From a checkpoint of a small class-conditioned image diffusion model.
Training: adamw at rate 0.0011, 28700 steps, batches of 256.
Rows from block 2, named by matrix and row number. Rows with one number belong to one attention dimension. Each number is 128 + 32 x the weight over its row's rms, rounded and kept within 0 to 255. All counts start at 0.
# v: attention value (model.blocks.2.attn.v.weight, 256x256), inputs 128-255
# proj: attention output (model.blocks.2.attn.proj.weight, 256x256, transposed), outputs 128-255
v.133 [128 119 146 225 157 159 111 157 121 150 140 132 177 102  86 135 146 102 107 132 137 132 143 111  92 136 144 109 165  86 168 103 151 132 110 118 131 163 109 187 148 204  98 118 157 110 137 158 153 103 137 151 161 100 103 103 188 116 101 121 188 141 139 111  78 128 135 141  94 161  85 147 120 101 111 129 104 117  86  72 116 192 180 144 137 118 131 123  96 129 133 138 163 118  94 137  97 168 131 116 105 152 141 122 189 150 142 132 104 165 127 153 174 135 151 134 107 113 141 110 116 102 151 121  69  48 110  54]
proj.133 [178 134 153 133  78 120 166 202 137  97 124 158  90 137 137 140 118  95 118 149 113 122  68  73 139 142 121 131 113 155 140 186 121 147 124  59 208 130 165 114  90 155 151  71 110 111 128 130 129 163 108  60  81 120  84 124  74 171 109 144 128 140 113 105 159  98 125 106 148 135 113 138 123 156 129 136  94 111 111 134  78 204 143 136 119  94 160 165 113 150  90 130 113  80  80 105 159 153 107 142 125 126 144 188 121  93  82 106 219  47 112 123 111 148  91 171 118  94 128 130 171 187 163 143 156 204 102  88]
v.134 [ 96  72  75 202 151 136 198 153 120 100 166 146 161 158 115 217 195 128 102 102 117 152 111 131 155 114 153 121 164  66 179 132 131 132 139 131 120 154 102 151 142 144 132 112 133 132 172 160 105 103 217 129 156 153 175  83 130 146  89 140 177 102 169 112 113 116 117 184 147  84 164 129 143  70 135  95 128 170 105 133 161 115 144 139 164 134  93 101  91 125 116  93 191 148  95 107 133 126  73 143 104 166  77 213 116 114 123 126 141 139 157 156 144 141 123 127 117  83 121 141 100 135  96 122 176  88 101 183]
proj.134 [132 170 179  97 126 146 117  70 132  84  80 230 116 141 154 163 122 127 103  93 135 137 145 170 103 134 105 117 108 143 107  92 113 132 146 167 186 120 180 118 154  98 125 132 100  89  67 140 197 149 105 127 108 125  96 202  82 149 100 116 116 181 110 164 123 152 128  78  69 140 150 131  82 151 166 175 136 110 135 148  74 168 116 190 127 147 101 105 149 162 134 132 103 105 141 152 148  91 126 195 131 151 147 155 106 122 130  96  92  64 154  97 150 134 103 185 171 175 110 114 144 112 113 118 136 165 158 147]
v.135 [120 135 116 146 143 175 159 129 169 103 160 142 170 173 131 104 118 143  95 155  76 134 105 123  78 162 175 144 157  95 181 135 183 135 129 109 131 134 164 146 130 244 131  97 112  99 147  97 114 107 185 186 116 116 143 178 167 148  77 181 219 134 116 145 109 159 105 123 102 110 142 145 116  98 175 168 129 153 114  84 103 119 163 151 101 128 101 101 204 143  76  64 250  93 120 136 104 139  88 121 145  72 149 107  81 127 184 115 121 154 140 148 159 134 123 151  81 124  93 128 118  70 164  96 119 117 119 165]
proj.135 [170 182 106  78 100  88 110 202 121  99  95 169 129  84 161 173 125  87 131 119  99 140 110 155  93 108 157 165 115  87  91 163  96 120 150  84 164 167 127 138 123 132 200  86 118 113 135 150 152 169  79  96  89 131 118  72  87 169  82 144  77  96 123 116 187 103  99 165 111 111 164 118 155 154 120 115 117 119 108 126  60 136 175 115 170 120 124 166 115 171 102 115 112 138 134  85 153 118 186 208 114 148 153  80 133 118  85  93 154  75 130 137  87 173 145 129 141 103  83 164 127 159 153 106 113 155 171  71]
v.136 [122  83 141 143  97 218 127 107 137  86 136 135 101 111 103 183 157 150 184 100 131 120 166 115 108 102 168  93 121 172  69 131 172 130  90 124 112 118 192 118 140 201  88  72  86 187  65 162 141 113 149  96 134 162 115 115 142 149 119  69 160 123 224 113 110 128 156 121 185 179 101 106 121 111 119 196 155 129 117 161 126 132 174 152 169  54 118 167 134 156 102 159 134 147 107 137 140 147 138 125  80 134 135 122 118 108 121 124 145 139 127 100 169  99 118  69 185  80 130 140 104 145 173  97 144 146 152 113]
proj.136 [137  79 114 149  81  99  85 126 150 136 160  97 151 159 184 138 102 146 156 148 163 113 114 166 150 127  93 157 106 135 168 151 121  82 124 118 200 208 119 141  17 118 193  93 173  95 134 189 173 125 142 175 117 103  47 116  66  73  87 122 155 147 123 167  94 164 117  86  58 127  95 150  46 151 101 131  81 139 111 131  99 130  88 139 109 114 132 108 116 111 162 111 118 179 111 151 203 109  90 133 162 169  96 149 137 117 126 139  59 158 165 122 102  98 138 187 124  88 136 169 135 121 181 141 110 136  45 131]
v.137 [147  83 123 133 112 140  93 144  96 169 132 137 113  91 141 119 194 162 136  71 166  97 178 134  76 109 206 119 133 129 119  89 160 164 130 215 149 163 188  85  75 156  67 153  98 100 152 150 129 189  99 121 129 100 101  33 121 123 112 155 148 150 130 135 106 118 180  98  72 130 157 104 136 158 148 130 102 152 105 107  77  98  79 142 168  51  70 121  98 151 127  71 112 112 129 123  91 139 100 114 135 124 118 136 140 113 139 132  89 183 123 108 161  69 115 119 131 157 137 159 133 138 126 184  73 122 103 129]
proj.137 [152 124 102 139 196 153 148 138  83 122  84 185 179 147 125 109  99 108 127  99 137 114 106  46 164 147 117 174 127 133 120 207 126 116 166 107 110  95 156 116  90 124 153 123 149 123 102  77  22  92 134 162 121 106 133 163  79 104 146  64 143  97  75 133 162 114 144 165 143 140 108 124 100 113 167 134 133 144 209 116 118 146 125  65 108 148 209 113 119 162 130  88 110 126 126 164  63 148 132 236 138 142 106 121  97 100 145 117 148 139 179 151 117 143 100 122 125 192 143  94  80 169 132 137 175 174  89 126]
v.138 [116 100 128 230 105 116 113 149 163  96 106 166 163 146  98 135 142 140 125 127 162 113 118 139 110 180 128 225 150  80 176 140 131 131 105 121  99  78 159 119 181 169  91  78 119 109 145 146 154 106 133  87  68 154 122 104 141 136  83 147 136  92 156  73 173 107 152 136 134 103 139 172 127 125 130  85 109 191 113 148  87 128 143  95 114 125 126 113 205 127 147 128 120  92 160 176 111 114 113  87 115 148 169 140 108 134 151 169  65 185 115 150  86 109 123 176 127 127 128 172 198  73 152 139 138  97 118 141]
proj.138 [134  69 111 118 168 143 142 122 116 104 120 111 137 135 134 158 152 154 106 100 133 149 111  86 158 168  60 119 113 158  53 159 155  82 174 120 147 137 148 133  75 153  87 124  72  73 135 120 126 143 147 126  63  90 147 150 124 113 136 144 143 144 158 183  80 153  90  97 125 192  80  89  72 141 170 152 120  83 192  95 189 126 143 123  76 137 144 154  85 141 100 139 125 133 104 128 164 162 191 122 112 103 110 134 117 100 165 119 142 102 167 152 167 153 146 140 110 127 143  14 104 218 104 160 154 140 143 142]
v.139 [176 146 106 108  26 103 161 179 145 134 124 128 156 129 174 143 137 118 133  75 106 144 144 132 135 105 158  80  95 160  90 135 142 120 104 120 144 111 185  87 130 155 120 145  87 139 155  82 106  89 129 127 164 164 180 101  98 119 121 129 126 116 166 155 182 154 149 130 226  95 120 157 110 135 115 118 163 100 136  95 134  86  72 151 113 166 119 119  93 174 170  97 107 139  77 141 151 168 145 144  99 124  33 164 235 104 149 124 129 124 125  89  98  61  66 149 127  40 124 121  99  77 179  74 144 115 140 117]
proj.139 [119 154 185 105 190 129  95 108 115  78 117 117 127  90 110 116 143 165 162 136 148 148 151 155 138 154 108 143 151 155 135 167 170 135 117 127 156 189  83 178 108 101 162 116 152 141  97 166 151 139 130 196  45 117  92 158 117 160 119  93 135 190  99 192  71 162 130 127  45 163 141  93 121 141 136 117  77 183 184 115 137 139 113  93 105 129 164 143 159 107 108 168 147 157 118 141  79 119 153 145 131 178 125 163 101 182 145  83 112 132 138 145  86 127 113 154 102 164 188 108 127 110 124 127 101 164 150 117]
v.140 [ 98  84 156 122 173 151  43 139 191 160 157 112  75  90 179 115 159 110 105 109  46 174 103 144  77 181 148 118 118 143 105 113  93  96  97 166  98 113 122 154 109  88 138 164  99 133  74  96 127 112 142 106 129  65  99 166 146  75 129  76  65 139 134 102  62 169 123  95  86 128 148 122 142 130 153  70 141 144 108  71 125 170  92 140  85 128  96 122 147 107  96 139 131  52 137 154 115 157 160 109 143 135  78 114  71 136 131 117 153 155 144 130  86 127 118  81 130 196 132 140 125 152 128 104  86 186 131 121]
proj.140 [170 116  89 124  90 148 154 106 119 150 109 163 182 152 144 158 129 114 119 133 146  96 122 108 136  93 161 170 158  93 165 135 125 121 154 115 163 153  94 180  74 187 201  99 183 184 117 121  86 137  97 128 147  91 119 136 125 165 124 141 167  98 153 176 144  83  64 148 128 115 160 143  98 129  85 216 117 137 102 172  78  78 126 156 174 125  80 129  83 131 120 136 121 185 121 145 149 109 133 118 131 128 135 155  84 119 120 118 140 210 183 143 178 151  89 156  89  46 142 116 127 154 175 137 143 113 167 110]
v.141 [149 154 177  74 128 149 100 106  78 120 162 140 147  98 133 126 167  62 128 147 129 134  96 138 142  83  91 183 117 183 104 114 110 100 185  63 108  97 125 134 157  85 189 167 127 189 112 133  82 127 112 155 129 159  85 196 137 171 162 133 119 140  77 138 119 212  83 126 127 156 135 109  85 173 105 121 142 145 102 100 170 147 144 131  95 138 112 173 106 170 151 204  75 104 147  97 174 101 225 146 145 118 155  85 138 145 100 125 173 107 157  91 124 119 136 138 109 146 109 139  78 137 134 146 106 153 141 119]
proj.141 [115 159 114 100 125 106 174 155 191 207 103 132  96 119 153  92  90 141 119 147 119 114 136 134 126  87 152 121 125 113 124  50 145 132 102 131 143 162  93 143 141 157 132 146 151  94 163 133 150 160  96 117 141 103 146 131 172  93 132 106 113 115 174  91 146 106 117 150 143  78 156 159 143 135  68 165  61 132  99 118  84  49  85 204 165  96 110 172 150  98 112 105 145 132 138 105 173 107 112 140 156  99 114 175 139 105 146 106 119  97 123 150 119 102 149  75  99  96 178 110 166  75 102 104 147 144 155 125]
v.142 [ 78  98 119 129 155 114  91 111  84 130 101 138  52  47 135 142 148  81 131 226  97 127  73 106 102 136 111 129 159 136 123 116 109  99 126 161  87 138  70 201 148 114 135 166 113 176 112 192 134 104  90 108 119  88 112  75 171  83 129  97 118 171 114 106 103 151 136 128 103  96 130 107 117 130  70 131 132 157 164 158 107 169 156 124 126  95 179 133  59 126  93 121 120  92 174 114 147 180 108 112 103  83 128 171  71 136 117 133 150 143 148 120  97 156 180 118 175 171 128 137  62 119 112 161 101 127 117 132]
proj.142 [149 120  91 122  95 144 184 105 160 156 166 170 184 196 124  65 147  86 131  88 180  99 143 138 127 129 179 112 147 164 118  89 126  78 140 145 149 104 184 108 131 139  94 124  93  92 118 127 151 116 111  89 153 110 119 149 139 142 171 114 155 101 141 162 116 108  88 125  96 152  77 141  80 102 141 204  93 119 107 109 128  99 102 159 112  81 126  85 164 163 109 124 129 153  86 155 120  92 152 128 112 231 118 176 131 119 119  83 101 133 205 149 210 181  72 192 166  48 161 111 147  88 127  97 145 123 113 140]
v.143 [178 123 120 163 130 138 124 149 120 100 100 127  89  98 132 122  70  85 177 120  92 121 112 127 130 155  90 155 156 159 153 115 115 138 144 151 145 121 115 142 137 147 136 138 119 101  57 150 180 154  79 160  91 120 123 148 152 106 106 151 176 104 174 135 190 125  98 163 124 140  73 153 101 106 175 137 128 152 112 117 146 108 120  89 108 149 198  92 161  73 117 113 109 147 140 241 120 149 153 140  88 148 161  88 180 112 151 120 128 128  97 160 175 133  79 106  99 136 146 120 212  91 108 132  41 133  91 109]
proj.143 [157 106  88  76 144 140 168 170 123 116 112 122  74 104 130  89 128  90 135 127 107 135 116  92 157 164 151  43  94 159 104 181 133 128 128  81 101 128  98 143  85 155 137 128 170 188 124 112  58 149 112  96 148  76 183  53 192 123 137 171 136  94 128 102  99 113 138 106  80 103 112 172 133 131  58 126  95  92 101 107  80 125  89 138 140 120 169 200 123 131 171 154 110 106  78  55 156 200 143 164 171  84 138 170 108  86 116 116 143 114 162 161  88 106 198 148  69 111 144 137 109 144 143  94 141 116 184 104]
v.144 [151 134 146 182  85 185  69 129  80 166 103 131  90 154  91 105 155 169  99 136 115 166 148  95 139 142  72  96 138 210  97 109 135 119 136 130 168 136 152 132 104 134 106 170  86 177  87 149 147 102 154 139 120 113 114 123 124 138 160 104 149 103 144 151 128 152 128  98 149 183 107 129 123 145 124 125 166 113 140  65 128 169 128 172 110  69 128 115 135 159 142 148  99 164 109 189 150 136 142 121  76 132 128  39 140 111 170 120 139 144 139 130 189  75 162 160 151 125 133 104 162 158 118 187 116 150 160 112]
proj.144 [158 147 131 158  95  47 105 141 196 128 144 153 135  88 193 150 116 146 161 136 110  84 128 144  97 102 166 152 102  92 172 191 116  57 121  94 199 143 146 176  70 104 166 108 172 144 137 140 107 125 108 138  52 162 126 124  70  78 141 103 126 152 129 130 139 110  85 120  78 111 175  96  82 108  77 165  81 138  94 136  29 112 129 117 136 104 178 145 106 141 130 121  62 111 187  53 189 116 130 164 153 152 123 149 131 137  75 151 146 157 180 115 109 119 135 129  91 120 146 125  69 126 123 135 162 155 119  90]
v.145 [132 156 167  73 129  66  97 122  81 128 148 122 172 168 185 131 143 137 109  83 101  46 113  60 165  80  51 116 128  50 129 151  38 143 149 151 166 132  58 150 124 132 134 145 113 125 134 126 128 149 152 141 106 122 188 214  80  85 126 148 159 131  82 163 105 132 133 159 100 198 148 136 116  87 160 103  91 153 139 119  87 158 120 223 109 150  71 109 148 144 104 116 170 163 122 177 182 138 147 135 167 154 160 131  94 130 133 111 120 104 125 140 160 172 144  53 177 166 105 157  94 126  87 149  97  51 120 139]
proj.145 [123 130 106 116 112 143 144 111 132 100 110 179 149 124  27 186 143 109 150  97 134 165 146 186  51 109 162 112 133 166 157 103 130 128  97 141 114 116 188  93 200 122  84 132 118 151 103 137 136 118 148 129 192  83  72  73 156 131 116 123  80 145  66  90 159  91 125 126 174 113 169 122 143 128 147 135 125 179 101 110 122 168 161  92 158 122 142 107 159 179  80 161  92 138 175  98  88 124 102 170 123  94  96 139 114 154 121 115 115 112 133  93 105 121 158 129 173  65  78 116 170 104 180  88 145 187 166 200]